{
  "image_size": 64,
  "method": "mae",
  "loss": "mse",
  "encoder_activation": "gelu",
  "encoder_inner_norm": false,
  "encoder_width": 384,
  "encoder_positions": "learned",
  "decoder_layers": 3,
  "shampoo_beta": 0.999,
  "adamw_lr_other_params": 0.00083,
  "lr_schedule": "wsd",
  "weight_decay": 0.1
}
Rows from block 7 of the encoder of a small masked image model, named by matrix and row number. Rows with one number belong to one neuron. Each number is 500 + 25 x the weight over its row's rms, rounded and kept within 0 to 999. All counts start at 0. Numbers have three digits each. After the name is the row's rms in percent of the matrix's.
After each neuron's rows are labels from the 100 images, of 14976, where the neuron reaches its highest value: "strongest on" is what is common among them. Only what is clearly more common there than usual is listed. The data: simulated telescope pictures of galaxies.
# fc1: MLP up (encoder.blocks.7.mlp.fc1.weight, 768x384), inputs 55-109
# fc2: MLP down (encoder.blocks.7.mlp.fc2.weight, 384x768, transposed), outputs 55-109

fc1.54 107:507491525495474482496469451520496535463470510498485524536546500480514487446511491525483488468502532478514489508539495473474515489538465547511526510548505506535513513
fc2.54 112:488483509464446495496499485476506500517449467496487550442519538502496460515512506456531505524484478489506485487449505524503523497444530530547524486500486523473498488
strongest on: lensed arc; small

fc1.92 108:483513508487474454493507517479482481569497476500461469534494512463547500499548481509576484446498520461453483508499492521498482487481512476488538501516475518473516472
fc2.92 119:509476494447452546493510517524480540516455458526517524512504458500514477468471523517436525542500532541486527539519465516493511489485494506500503501498491489538479473
strongest on: irregular; many-armed spiral

fc1.257 111:463514529527496477454491518475517497487529526487485520502542527518532484546504524533464497507494523512476504468499545500521495483487515519507454478533524492538484518
fc2.257 123:423486464534477517532492507524503497517501487507451495491504471529488518507521508460519469489507506488516504504508467521494429473466466451531485533473492529478479477
strongest on: many-armed spiral; winding: anticlockwise outward; winding: clockwise outward

fc1.319 107:506491509489517460538485476509508496452496549544538506475477460529498554481470506521487467488502494509478459507486513557447486539489498449470519519482460481526511479
fc2.319 115:476498496482480553510507487493489492524520481505472456521523496480470493533510485467476510520454512496497529519489502534547536532504557494453465490508491522543520438
strongest on: barred spiral; winding: anticlockwise outward; winding: clockwise outward; two-armed spiral

fc1.615 119:502504510522481488524462515481469497502478489488529468504547497530543480463512497511481502502525506491509469491500507483472544480519492526488504542513520505527517542
fc2.615 125:516476486521498482512513521514517433494541513502482466478486461478473470470503492499451495464530500483512470500473511527483489516486512502512461511515495522517535527
strongest on: irregular; noisy; small

fc1.468 121:515503523461496536500523503498532534497524496488510517516504531506472515480528515511486490484502503461535506484480481449548496475561449498488497496529467546531522510
fc2.468 125:517493492518509495515483532509496502539496480489496474457508513490500518496522509483520519532527472490485517531499519545500479480481497460530534497476514462551540531
strongest on: lensed arc; small

fc1.278 146:519503483495474533524543479529490492516473480494479477545498481571442467482516520562466535508524498479502506518521474497519461526499493509490549473475509499497533504
fc2.278 149:503511500517508477478535534510497511547515511522515504506517474535513511477508530494497543468547509481486531463545520482498468562536458549477475532465479504513487495
strongest on: many stars; star cluster

fc1.723 113:530486469501487479518469466492486520495497484481472460478480528448506520528501473524497446497481490493563486485518504524482511491503509524498528514542517497511472531
fc2.723 105:474488501497484488505483508516521532489490497481522501488512498503493487476516502503486499497485517468463475478473506480477487524509513509498498501532503461515513491
strongest on: small; merging pair

fc1.69 110:508460503511501503498514524487476518512466543533519498476501496541479488563469522478450482465496510528493529514499538536496534539480475490476511477550466433519483506
fc2.69 105:491497494492519507494506512499525503503467512497511491501489464489479511526480530490521494503493518524456496511515546499479504475516510496510491488511478456511520512
strongest on: noisy; ring galaxy

fc1.108 118:497484498505485490459541515497455482542535493509494455543508554520537517479540454466529455473456498482509453531492507484493558519536490546482461523490470540507482509
fc2.108 132:525496480503493500506495479526479473504482513484520492508473510501516515510458505511549491561472470507525517499519480554472480474468505479529540493490515492524531496
strongest on: small; lensed arc; many-armed spiral

fc1.4 139:495505503571482501496486491537521526468491510524502502485457510486472528497520500524479532506472524491451518513472484482536543547489544510511530538489500480527515530
fc2.4 129:522492496515501458492498503514544490497526526527513504482483514486506505522519511530481490495522509472450504465485526534533507479490471503475511512518510493495468508
strongest on: many-armed spiral; tilted; small; winding: anticlockwise outward

fc1.308 117:476497515509466536516511494513510447527476501491499511549491487536472489524493513549469561445493527533537503524466509469464479515498531466502490493475480496501491494
fc2.308 096:491488454492499490464490479510500475475474510489492499516514457517519487512483517486458492522506541486508496476493515513453477529505546491518511477499495469503486521
strongest on: merging pair; bright star with spikes

fc1.339 129:501509502440534515473536446491489503522501530518549466461485445512485511503500468495506522489535500495517531505508488493495540541532520467499509507487517557504524478
fc2.339 110:520508498497470519524499492500516463487494499483483537518512468470532481489518542511521503493521466509449473497501485520460476494487521520496523495497464479494473506
strongest on: merging pair; noisy

fc1.597 113:531503493522458539493518504480515483466518487493492511517441528491506508507500529579517492466548472487540501455503532558494510491513517537491498514491474510503475509
fc2.597 119:507529526497530475464474464503512522550490491494527524515515493479520474502484526478494494506492482515493524490490500472510522525455498503512451487509479491502488506
strongest on: noisy; small; merging pair; barred spiral

fc1.532 128:498502526451457507520525502497517560474487537512507522501490449520477520494492486491496522503481503471529488453520503468493519493554452506470488458473472472521529475
fc2.532 137:530476507490546503499457559521493533513491493463516490501515522498482452540501491501458480499502498521486525474490525517471502496494464489494495519500535464503501496
strongest on: noisy; bright star with spikes; lensed arc; edge-on disc

fc1.173 123:518512509453492503504492528494525500499534497520511476481498571449495471515493488484508526523529504505509463504519491517495525516467534519506487488501535527492431497
fc2.173 121:526496496471537481517506473527498466514515527500477511523505459509509449480526498491525518479461500517504537466482554485468524494491513499511502457521459519510531493
strongest on: many stars

fc1.707 112:483513512524493542490534463474517495503470470478483502529490531503458473521525525538513463481508545499482499476495551472473482517519481515502518505460510511479494520
fc2.707 123:487494521487478468491501461516456466499495484535499529535545498482468474500539552525511550494508460482473484500523468547507515559497515502499484494494520493512494482
strongest on: many-armed spiral; noisy; tilted; winding: anticlockwise outward

fc1.334 118:509514478466484510502513505541515486463542500529509503510484524452486546476496581527543470497510498522527497459498504491527502512495538496536523527508496527482462499
fc2.334 092:491495534521500522522482475498499496519497509512484500488489510490527531486502483518491467487491524499480516467511504492479507543505513526522480488512510482520518505
strongest on: barred spiral; winding: clockwise outward; tilted; winding: anticlockwise outward

fc1.269 110:488505499490494523479461455485471474532452498518488524494500507540508498478493478492516478477516511521501494512440489527492469494479508536463534472451472492465496467
fc2.269 099:489489494522520518498527509516500503516508497520497477506479460487518485474511469488490503452470512521459499493473513479505504504499534472550495481532519517514514498
strongest on: barred spiral; winding: anticlockwise outward

fc1.234 128:502507499500554506539524540483502508470475466510454459530508512514522511521478521496506486500489502462508488482485523495467463495522499504498537464539505499522501476
fc2.234 131:495469466534479507493498515527448544504470482485528495502491507460456530497488506491474558545516547495493523466501503508471493479468483514497525461514486511521487502
strongest on: irregular

fc1.570 122:516511516499439537516516493484521513487501486499485559513462520512534504504483515470527526475491495535553491463492454491539480469496433499484462480505492480512513486
fc2.570 126:528492490537515472490479543464524445528521457499473479522489528479527481496517486452515520490489442464462530532502515546486523478502470482501524513474493501510513530
strongest on: lensed arc; small; noisy

fc1.62 124:475460503523526501492512544533458493524513470483509497462522511475512507506495505511493497473517499522505480502475493495500499495509474466521548517500518437515472534
fc2.62 126:473517499509561487471484496520495513465458510535471471517520521510492509493521497482497496456432546498499532470504485491530551498460475485492506457495515487507524503
strongest on: noisy; merging pair; irregular

fc1.569 149:537481498470504495548496534487518493501519502586512546446462516505508502495514512503524503520504524524502534480496507508460485508497553512473509514458502481515491544
fc2.569 174:529461524470472495502475504519506495491514513494556504518505468496481565460472542448480548532502563516445482493471553482455478523510495534481531489482474495518520510
strongest on: merging pair

fc1.76 122:528510550491493549451528494508475494502525511489485496555528468492537488516460500530512517529497463514485489526512520487523471507507504473494489499506509487462478516
fc2.76 102:516478492530505521489509494501518514485503493475490533535532517498508481508512507490523483472488494464502501484494496531511482480493506508512498479533510479473490479
strongest on: small; merging pair

fc1.653 115:501502475486454528498490482510551511484504487547538514491441509511500589556497506540475486442518496514531514529542547504458503534490503483428496490493464499524569497
fc2.653 132:530462486490495488491525519505480524478516502522496448562495445472465501519492466514463496525505528484441507473483516496460471477487565515536503480494510528555505512
strongest on: barred spiral; winding: clockwise outward; winding: anticlockwise outward

fc1.393 123:504467496478463501463534535501517484487522457549534497510499499540467490535507531470519510521481542450499485475462474539485510494513480517476498505514499529462495517
fc2.393 128:510487491451501514512473480486529504483488522489478496528476514502496487505529535509499515535552461449497526481530484500497501510540488508496442534527515519486504495
strongest on: many-armed spiral; tilted; noisy; small

fc1.228 138:503520474513519530513481495527492523510525459469470548525454515531499453474518497517466519528464508457516457447483485504490489502491475497517531508516515507487512484
fc2.228 122:505521524520501474502529519461492475499511485536499533487505529496488494493499467491521517511519513504460483503468519500517490492476504513487527494484483494514483528
strongest on: noisy; small; edge-on disc; flattened elliptical

fc1.582 123:472527539473490472516487514567499493504482515520525482539505521520490510519516493469462513481477490476481451505529505480503482508533495527494498484486514532477523514
fc2.582 117:514505491452527460489495487509494553520470542503520490503533502518528515509530564527528478463525503493517484528526501523511446478497465488446533531492540514491462493
strongest on: many-armed spiral; tilted; winding: anticlockwise outward; winding: clockwise outward

fc1.546 116:504506501495539495479496458523488522503501485468515502505479495501511505486514510527494476496508547521513506520487505466500492494490468496544466515496450513509536479
fc2.546 114:502520487517510462488513512558501467473519491520467516524475497484502481466486553488503547503503534485512500487503545507499507466466557461501490511533494529514467474
strongest on: many-armed spiral; tilted; winding: anticlockwise outward; winding: clockwise outward

fc1.229 137:525511522502488503497502496494520468477521524460508505486518506457551514498494511494479464533493473549527568530510532483468510468498492524531521521456515469486453486
fc2.229 102:483472504479533523489488506451467510503485539493473515469513465485512510520509521510487503483523497547484500526464499486500493518496525522518497478532511481531487481
strongest on: noisy; irregular; barred spiral

fc1.31 119:525507485508468511507477475502520442538465513505526478485504528560466504522493506431529462502495501508484465523499507533488500524464458503432484477512466515499510463
fc2.31 137:514545498501566507527515493464491539494442500522545518475491487450463487481493511479479481497522487522464532471500491496449525458471528501526499509506513513523486490
strongest on: barred spiral; winding: anticlockwise outward; winding: clockwise outward; tilted

fc1.457 125:473493560488521509521545521472499542520512480489523491490530524534508547462542526489473471504560496434524444469495504449504505509557453516518499495508476538551522498
fc2.457 128:517494489498534490460498532498472479528504546505535458465511525543456459499470486544472496515508509535471522547489478521478475494476546449489537498471549493543529511
strongest on: small; noisy; ring galaxy; lensed arc

fc1.374 099:471533486508545520480525494506511501510492499483472495488500479477574511490519488487478464488470474491463492481520467468494526541500463470515464499503441516515538511
fc2.374 088:459511505463516552477496490507517524519485494472515486475484471469507476493477491471508459501505492526478478489505521508472489501491503473498472507515505476514500493
strongest on: many stars; barred spiral; tilted; winding: clockwise outward

fc1.638 115:480525509494453467481488470519479478503500512522488467536483511506503470547521473462502456484465491494514475538462508532508481517473517557448537466498486495499495511
fc2.638 136:527501523460531508503511508519461557500489464524506487504491493471466487456443517516483468527513506537516540500538472510441491464490542483520516502496491548528506487
strongest on: irregular; many-armed spiral

fc1.314 137:518530455524503514473463553462505527530474480486498551467506534550495531488491523534491504565570483536484521515512470515504450538466506489517444562479480488500537474
fc2.314 114:507520500504521515522518460510548514463512516531519481480507517495458481503444471457514442503516481479456512469482479501465484534486500483484494530477478488504503510
strongest on: many stars; small; tilted; two-armed spiral

fc1.241 129:496477518545506485520514555469501476489533567542481462500529464537510609517481540534475433455483497510499488520513518490486505493511464503488519501511503474509461518
fc2.241 119:448510504497523462474514433534540460476556527477523479506497499504521579491488509458506510496499506480456507530475477508497461501491559528539500525534489509506511468
strongest on: lensed arc; merging pair

fc1.37 119:477499498507501448541507515491478470542530478488516489501464522495495535481493450478492507520471491496503485519495492489541444500475450486525499471484474520543483464
fc2.37 118:524500502462511511481489488466483525541511506485448520518483473513504476491506485524513542494428517513503511474491495525494522534455481502500496485498512513529521458
strongest on: merging pair; noisy

fc1.309 144:505493539496495489533519549484466525482503490499465504477517508465511454506487491565493554496550521527525518526504519472475494516500512521499428476452468485514481503
fc2.309 145:477477483483485497462494543445490514479515462484522487492513546529554464476480499494490520506529490488498516467473522509500502515517523499509514507475508492515547484
strongest on: many stars; round elliptical

fc1.74 130:522477497503530532508536469448495512511514452541519538524559462490513518472473508536478501512484523458507535449511523497497509502481471477499509507539474472516488514
fc2.74 122:514486480494501469511486532479521526507468513496472506516492523495494495455485519483477455498493514507515485494493515532517501481498427560488510477489487482495501519
strongest on: lensed arc

fc1.258 140:523493497509499499547478496481542543523490468449523459461518475466558453531451481516549513508450492501518478523483491504491493485492495528516516526485515471553483497
fc2.258 132:493485528480496498510509478481499574470508470464499472502474506467502455483519483508549488499530466458486484528500527491448483485476477501500488497504456491500488482
strongest on: many stars